config.yaml
model: "audio frame classifier"
gain_aug_db: 10
noise_aug: 0.002
hop_length: 160
spec_augment: false
output_stride: 4
activation: "silu"
kernel_size: 3
stem: "single"
init: "orthogonal"
optimizer: "adamw"
beta1: 0.9
batch_size: 128
epochs: 10.8
warmup_steps: 330
Rows from block 13, named by matrix and row number. Each number is 200 + 30 x the weight over its row's rms, rounded and kept within 0 to 999. All counts start at 0. After the name is the row's rms in percent of the matrix's.
# mid10: scale 2 width-3 conv, dilation 3 (model.blocks.13.mid.1.0.weight, 48x48x3), inputs 24-47, a 3 kernel for each
mid10.3,101,207,164,177,215,220,250,150,187,167,231,170,200,254,215,188,171,195,206,168,201,183,212,188,153,227,185,181,236,219,214,168,184,187,197,173,208,203,153,196,201,234,143,119,161,177,206,174,206,191,185,212,233,214,211,206,215,237,184,208,235,174,169,178,214,229,222,230,146,210,199,192,225
mid10.4,101,186,198,136,209,204,189,215,163,191,180,177,185,185,251,199,209,196,214,184,200,250,144,174,159,166,212,189,172,190,135,177,180,195,188,238,202,173,214,207,221,185,204,168,181,172,176,218,260,185,201,148,163,156,157,227,179,170,144,213,112,234,220,196,212,217,177,180,243,192,207,212,191
mid10.5,101,224,183,202,196,181,190,170,203,209,253,217,254,132,147,171,199,174,254,203,215,222,163,188,193,164,201,228,160,219,238,161,215,256,195,211,195,222,182,228,211,202,220,175,166,220,156,200,211,225,197,189,203,236,188,188,201,294,194,225,272,187,256,168,261,199,201,203,181,206,185,171,197
mid10.6,100,206,181,190,204,158,181,147,232,261,225,178,161,177,188,195,234,208,166,218,223,198,141,185,216,132,202,224,210,198,302,224,190,212,192,170,158,203,209,171,241,187,216,182,181,191,185,167,257,143,216,197,191,235,228,200,198,203,181,188,161,211,193,154,162,182,193,214,199,189,195,236,243
mid10.7,103,221,202,236,146,188,248,195,240,250,216,178,173,204,200,149,177,249,189,244,175,199,190,208,163,234,177,105,191,200,215,176,182,233,229,218,100,229,238,201,249,138,141,202,222,151,213,177,141,211,209,158,198,195,209,181,205,178,196,225,193,219,200,232,195,201,188,197,181,214,198,231,165
mid10.8,097,223,186,205,234,175,213,213,206,218,195,164,197,201,188,159,245,190,197,187,151,186,256,185,188,201,189,191,188,188,212,266,198,169,242,152,177,284,217,166,166,205,168,167,184,174,204,188,225,139,173,207,183,218,192,156,203,235,242,195,188,223,179,122,266,201,187,182,198,197,196,199,200
mid10.9,100,194,189,175,201,178,173,171,208,181,196,180,162,140,201,206,250,190,188,180,179,194,178,227,233,213,207,250,213,225,217,149,180,204,227,200,226,216,175,206,206,200,216,228,171,171,156,211,213,164,203,178,138,144,233,145,232,204,180,197,243,181,192,209,217,193,261,167,178,170,224,195,131
mid10.10,097,248,208,157,184,191,221,221,198,190,254,173,182,270,191,177,185,174,161,180,215,219,255,195,205,176,169,185,175,195,134,188,231,167,181,219,256,224,183,182,200,205,174,233,219,146,193,198,208,291,229,224,242,181,223,205,231,172,201,223,191,184,215,221,231,202,238,267,175,166,243,192,169
mid10.11,099,181,198,232,250,219,147,202,192,263,193,174,159,194,209,197,166,219,135,204,192,197,245,204,181,252,162,171,137,173,248,170,162,151,210,189,185,177,190,182,184,183,185,192,199,199,179,162,236,215,213,147,202,214,204,209,227,190,171,200,129,246,192,192,248,205,162,141,177,231,180,167,206
mid10.12,101,216,204,178,195,214,224,177,212,242,236,206,213,151,189,236,229,208,180,141,191,212,182,201,220,155,216,226,187,200,250,266,182,174,200,186,128,182,146,150,248,171,256,171,186,177,200,164,223,204,220,175,179,182,179,159,213,216,178,181,173,159,214,224,185,184,202,177,218,191,140,249,161
mid10.13,101,166,208,222,210,185,224,192,183,265,223,164,184,207,191,183,165,209,211,153,247,201,172,158,225,194,228,204,224,209,215,188,181,263,180,213,161,159,153,174,244,228,224,237,232,181,151,181,207,98,197,206,216,191,164,185,167,201,181,222,188,136,174,187,178,207,191,220,234,124,186,159,226
mid10.14,101,224,185,185,197,165,186,199,209,128,183,206,171,181,214,214,197,176,225,149,204,225,231,194,149,218,242,125,227,161,135,181,196,240,200,178,184,185,223,270,212,233,200,170,232,268,171,174,199,205,164,225,230,170,123,202,199,175,193,189,170,209,185,218,184,225,144,149,220,272,219,233,261
mid10.15,098,194,192,175,198,200,249,198,171,180,198,152,200,230,198,183,233,237,175,127,236,220,158,209,206,272,205,219,198,202,130,143,195,214,209,184,244,206,189,198,243,189,184,226,215,162,219,180,235,223,146,231,164,157,210,168,227,176,191,196,265,181,176,159,249,170,223,223,161,176,189,177,178
mid10.16,102,209,209,214,175,222,221,192,168,227,224,195,215,192,154,180,163,166,212,192,200,171,196,166,230,200,170,190,165,208,213,182,245,217,197,254,170,247,149,185,166,169,227,206,191,173,171,173,144,257,211,171,212,147,244,193,224,212,183,232,166,162,218,182,192,196,164,208,187,197,225,226,195
mid10.17,102,212,184,245,152,165,176,218,227,226,239,238,151,244,215,176,164,173,212,206,190,199,179,177,208,148,152,163,220,202,175,209,221,193,195,151,213,192,198,253,225,172,197,242,206,142,151,182,189,154,196,170,166,201,249,232,216,182,142,217,173,209,203,192,180,214,209,167,203,252,221,209,177
mid10.18,098,210,208,192,175,170,188,180,215,230,178,188,237,215,200,227,192,184,184,207,213,193,248,236,219,276,152,209,225,193,203,138,161,240,222,186,257,158,198,207,222,203,264,152,221,224,212,215,212,223,247,189,219,210,145,208,182,208,233,232,229,156,215,182,207,187,208,207,163,181,108,201,128
mid10.19,100,200,192,223,180,196,185,180,179,220,207,239,158,195,218,151,195,185,201,173,241,169,222,184,211,206,220,160,179,203,173,201,149,246,179,193,164,187,162,200,206,192,214,229,199,131,189,183,220,192,227,144,202,213,257,130,239,180,211,200,169,207,189,231,194,180,240,224,211,222,151,152,188
mid10.20,098,165,198,217,262,217,282,199,173,183,227,230,195,170,222,257,208,209,206,271,212,204,245,220,223,151,177,209,191,228,200,255,236,172,269,221,209,260,185,201,131,201,220,146,159,181,156,178,146,227,221,201,239,209,211,227,191,173,183,215,176,218,200,192,188,201,216,159,221,200,228,211,213
mid10.21,100,174,182,233,172,220,235,208,203,198,156,159,183,188,201,218,190,158,146,146,173,221,152,190,165,217,213,180,195,184,222,200,208,180,181,207,224,184,207,205,229,199,141,182,248,202,221,226,172,284,218,222,236,159,231,246,174,230,188,222,248,219,197,217,226,214,207,222,153,226,232,227,198
mid10.22,099,183,171,176,165,233,143,190,194,256,214,190,196,199,224,178,192,162,190,186,186,204,136,152,179,168,246,182,206,208,197,126,167,297,157,246,172,187,216,180,205,153,193,214,203,140,183,213,190,179,206,198,199,221,198,195,228,205,218,184,247,177,194,162,207,189,171,238,200,180,196,189,161
mid10.23,100,197,177,180,188,201,163,194,191,203,224,193,202,215,186,146,188,214,180,218,226,183,223,221,117,195,210,190,189,223,225,273,206,179,252,197,148,177,220,167,206,193,190,148,176,177,160,208,277,169,190,220,271,192,212,218,193,230,219,188,186,182,161,204,187,198,198,186,229,160,194,233,239
mid10.24,101,149,217,188,216,219,203,252,177,211,229,217,150,248,186,215,154,191,199,278,158,179,179,229,231,249,201,136,235,186,217,235,193,200,215,221,144,204,241,192,204,182,144,161,189,173,223,189,193,134,272,212,219,221,178,184,189,241,172,236,145,187,214,196,247,211,174,164,186,190,241,221,192
mid10.25,099,204,249,247,194,196,202,122,205,267,231,237,201,241,163,190,207,179,195,209,198,165,159,215,210,206,225,197,174,178,247,131,250,228,205,213,212,210,237,159,204,188,249,206,187,149,203,203,197,227,220,148,161,195,151,148,217,233,178,186,249,152,157,139,182,198,218,200,196,216,192,209,148
mid10.26,102,137,167,245,212,217,173,189,201,171,218,202,185,197,210,205,202,213,232,178,191,144,161,158,246,196,192,196,167,209,236,200,228,210,157,155,255,164,189,216,187,214,179,159,200,146,170,201,212,168,230,235,160,177,213,249,250,226,181,192,181,191,223,179,221,207,164,196,183,243,221,190,103
mid10.27,100,167,159,155,222,195,224,193,214,232,128,233,241,264,200,205,200,195,177,227,210,207,211,165,201,231,213,213,188,205,234,157,212,231,214,171,255,236,204,212,198,181,258,225,193,166,223,203,226,165,149,155,215,205,174,203,217,205,199,181,231,188,187,193,234,182,153,191,201,191,167,170,151
mid10.28,100,152,171,211,239,228,180,194,220,231,226,180,189,179,200,168,170,174,218,227,206,186,168,171,243,195,166,233,166,242,259,224,215,209,150,160,182,180,207,166,143,158,138,214,226,232,178,224,187,229,220,188,177,123,173,240,250,185,189,176,214,259,204,202,215,227,205,178,180,157,213,230,212
mid10.29,101,142,194,211,157,219,231,183,226,147,195,223,228,139,208,244,203,142,187,220,168,211,207,262,204,210,199,222,200,176,194,239,188,162,247,190,218,208,210,191,142,186,212,172,193,224,162,189,247,160,237,186,208,224,120,252,221,248,222,176,231,225,201,185,263,173,215,163,161,253,191,186,136
mid10.30,097,210,155,188,179,215,220,136,212,171,159,195,204,207,198,207,240,222,189,204,163,195,191,197,169,188,231,205,233,209,216,222,145,194,173,196,152,159,184,222,181,235,198,170,178,225,176,205,169,149,154,219,292,187,233,197,203,212,262,110,149,133,209,229,169,248,186,182,222,200,210,183,288
mid10.31,103,195,205,251,191,179,192,243,188,139,209,201,156,158,211,202,217,178,151,225,202,188,195,200,208,187,175,217,225,187,139,174,219,221,178,181,203,132,227,224,213,185,276,218,193,256,221,174,199,188,189,219,204,207,133,222,210,206,192,212,207,229,199,199,191,207,81,215,197,246,215,183,191
mid10.32,099,166,194,159,194,200,175,195,197,161,132,185,205,212,175,147,204,206,220,148,197,216,224,211,172,97,197,245,201,223,140,222,212,215,275,178,199,197,173,202,186,231,192,180,197,205,187,153,198,216,179,152,186,226,176,182,197,187,221,196,207,195,182,243,158,165,209,190,185,210,148,209,179
mid10.33,099,155,175,221,248,168,220,216,209,218,167,216,255,174,153,212,265,199,158,163,187,154,158,185,203,145,239,223,180,186,212,155,194,149,190,162,234,164,183,171,213,202,194,183,209,166,205,211,247,151,179,155,142,179,197,220,220,260,152,162,191,175,153,218,254,165,216,196,208,183,199,238,177
mid10.34,100,223,205,150,182,212,160,219,264,181,188,224,221,202,240,195,104,249,198,189,230,222,207,215,216,261,195,221,208,230,195,220,228,188,187,208,196,279,203,175,204,187,261,185,242,206,234,213,208,207,178,146,211,201,194,148,188,220,236,195,203,200,194,177,214,221,192,226,157,171,228,218,141
mid10.35,099,129,232,256,191,182,243,230,194,200,179,155,203,237,155,209,194,208,147,164,162,156,188,217,222,203,166,165,202,178,179,219,209,185,188,201,166,201,229,189,228,196,229,233,188,158,226,199,167,220,211,193,139,189,196,203,201,216,206,206,217,183,224,220,198,170,168,217,246,225,219,234,229
mid10.36,097,203,194,186,182,188,153,170,191,191,205,185,233,173,210,240,187,228,148,251,211,214,146,189,188,262,234,211,205,160,192,173,175,181,229,204,176,140,222,260,181,171,168,205,256,219,195,176,134,141,184,243,235,208,184,226,179,219,231,226,134,202,206,201,182,207,182,218,231,198,175,202,263
mid10.37,101,227,181,137,191,200,247,186,199,148,214,185,199,179,188,204,190,181,293,209,203,216,177,167,229,166,255,233,222,197,175,237,213,174,159,228,287,187,206,222,204,203,165,181,201,208,179,179,193,206,190,224,153,215,190,202,187,194,205,210,224,198,216,190,190,222,201,227,170,179,230,177,204
mid10.38,101,156,164,195,260,176,140,245,219,221,198,211,184,214,224,179,169,173,175,171,167,251,141,220,208,157,200,249,207,198,203,218,160,199,219,216,208,235,219,185,165,156,188,174,222,169,240,249,235,208,202,227,192,208,205,166,182,240,139,208,276,210,198,204,208,205,185,190,189,230,215,208,174
mid10.39,101,201,172,221,177,255,200,219,222,233,168,180,220,218,214,187,243,202,185,216,200,218,231,167,227,163,212,205,199,213,186,74,169,249,164,208,149,161,202,193,216,170,228,197,187,229,169,203,122,203,222,148,259,230,168,177,191,180,179,208,227,143,188,201,180,205,182,252,185,226,169,218,184
mid10.40,100,138,155,172,213,220,272,224,202,176,244,207,199,184,198,181,146,215,247,181,150,179,163,152,205,151,138,246,171,184,209,230,183,209,224,185,167,173,200,183,192,200,164,204,238,198,176,217,258,171,192,185,214,181,214,181,214,236,212,198,195,186,198,173,227,178,204,222,214,207,213,235,252
mid10.41,104,142,180,190,199,190,159,195,199,203,233,221,247,169,211,236,199,165,221,240,211,169,218,206,236,217,202,194,209,221,204,220,178,257,194,212,188,187,214,223,186,175,269,128,208,222,220,171,166,183,197,175,215,222,151,229,230,261,161,200,243,210,221,137,231,256,151,205,196,194,222,207,221
mid10.42,099,215,194,231,209,219,188,193,205,197,224,196,185,261,165,215,173,208,174,208,183,166,225,211,202,199,193,201,159,234,224,220,201,154,196,139,131,235,165,180,201,157,247,179,240,155,179,235,189,187,197,264,198,190,194,194,201,208,218,153,143,185,154,229,228,144,172,139,185,205,146,225,143
mid10.43,103,249,183,196,199,146,237,175,188,217,214,222,146,209,227,171,230,166,179,132,236,127,200,174,219,215,142,149,211,179,162,185,170,204,173,177,204,187,169,152,241,224,155,216,191,163,208,187,224,203,205,210,175,197,237,222,228,159,218,189,216,130,188,211,257,181,230,258,152,191,179,212,172
mid10.44,095,236,188,158,198,162,151,228,185,173,215,192,187,163,217,226,186,205,198,209,173,188,275,175,223,210,226,166,176,198,170,169,179,181,189,197,286,144,173,178,189,210,223,214,193,227,184,165,236,253,232,218,220,173,191,202,209,166,243,183,147,253,241,188,253,194,227,189,232,211,208,215,146
mid10.45,099,179,214,221,253,204,241,194,192,195,168,213,200,208,197,204,209,186,219,225,219,205,135,184,205,210,223,171,175,222,235,126,205,178,206,227,143,211,195,184,224,184,192,186,213,200,255,211,194,191,225,222,214,216,206,191,255,253,249,179,266,249,245,207,201,190,216,201,232,146,164,187,224
mid10.46,099,164,200,192,221,182,209,177,205,194,228,222,216,165,178,133,192,170,185,194,181,215,158,204,188,206,178,210,126,225,257,170,209,161,166,209,221,169,205,228,170,134,166,232,217,208,187,237,217,249,229,200,178,177,188,175,244,164,205,211,219,189,254,206,245,149,271,151,182,219,191,176,256
mid10.47,101,168,217,196,169,176,220,220,194,168,165,197,205,210,170,213,239,163,203,144,188,239,233,193,191,174,222,186,180,198,163,175,219,192,184,194,149,184,194,219,240,168,198,194,173,242,138,164,173,205,134,160,203,223,225,150,229,193,197,210,228,190,199,196,209,194,142,178,145,275,207,196,275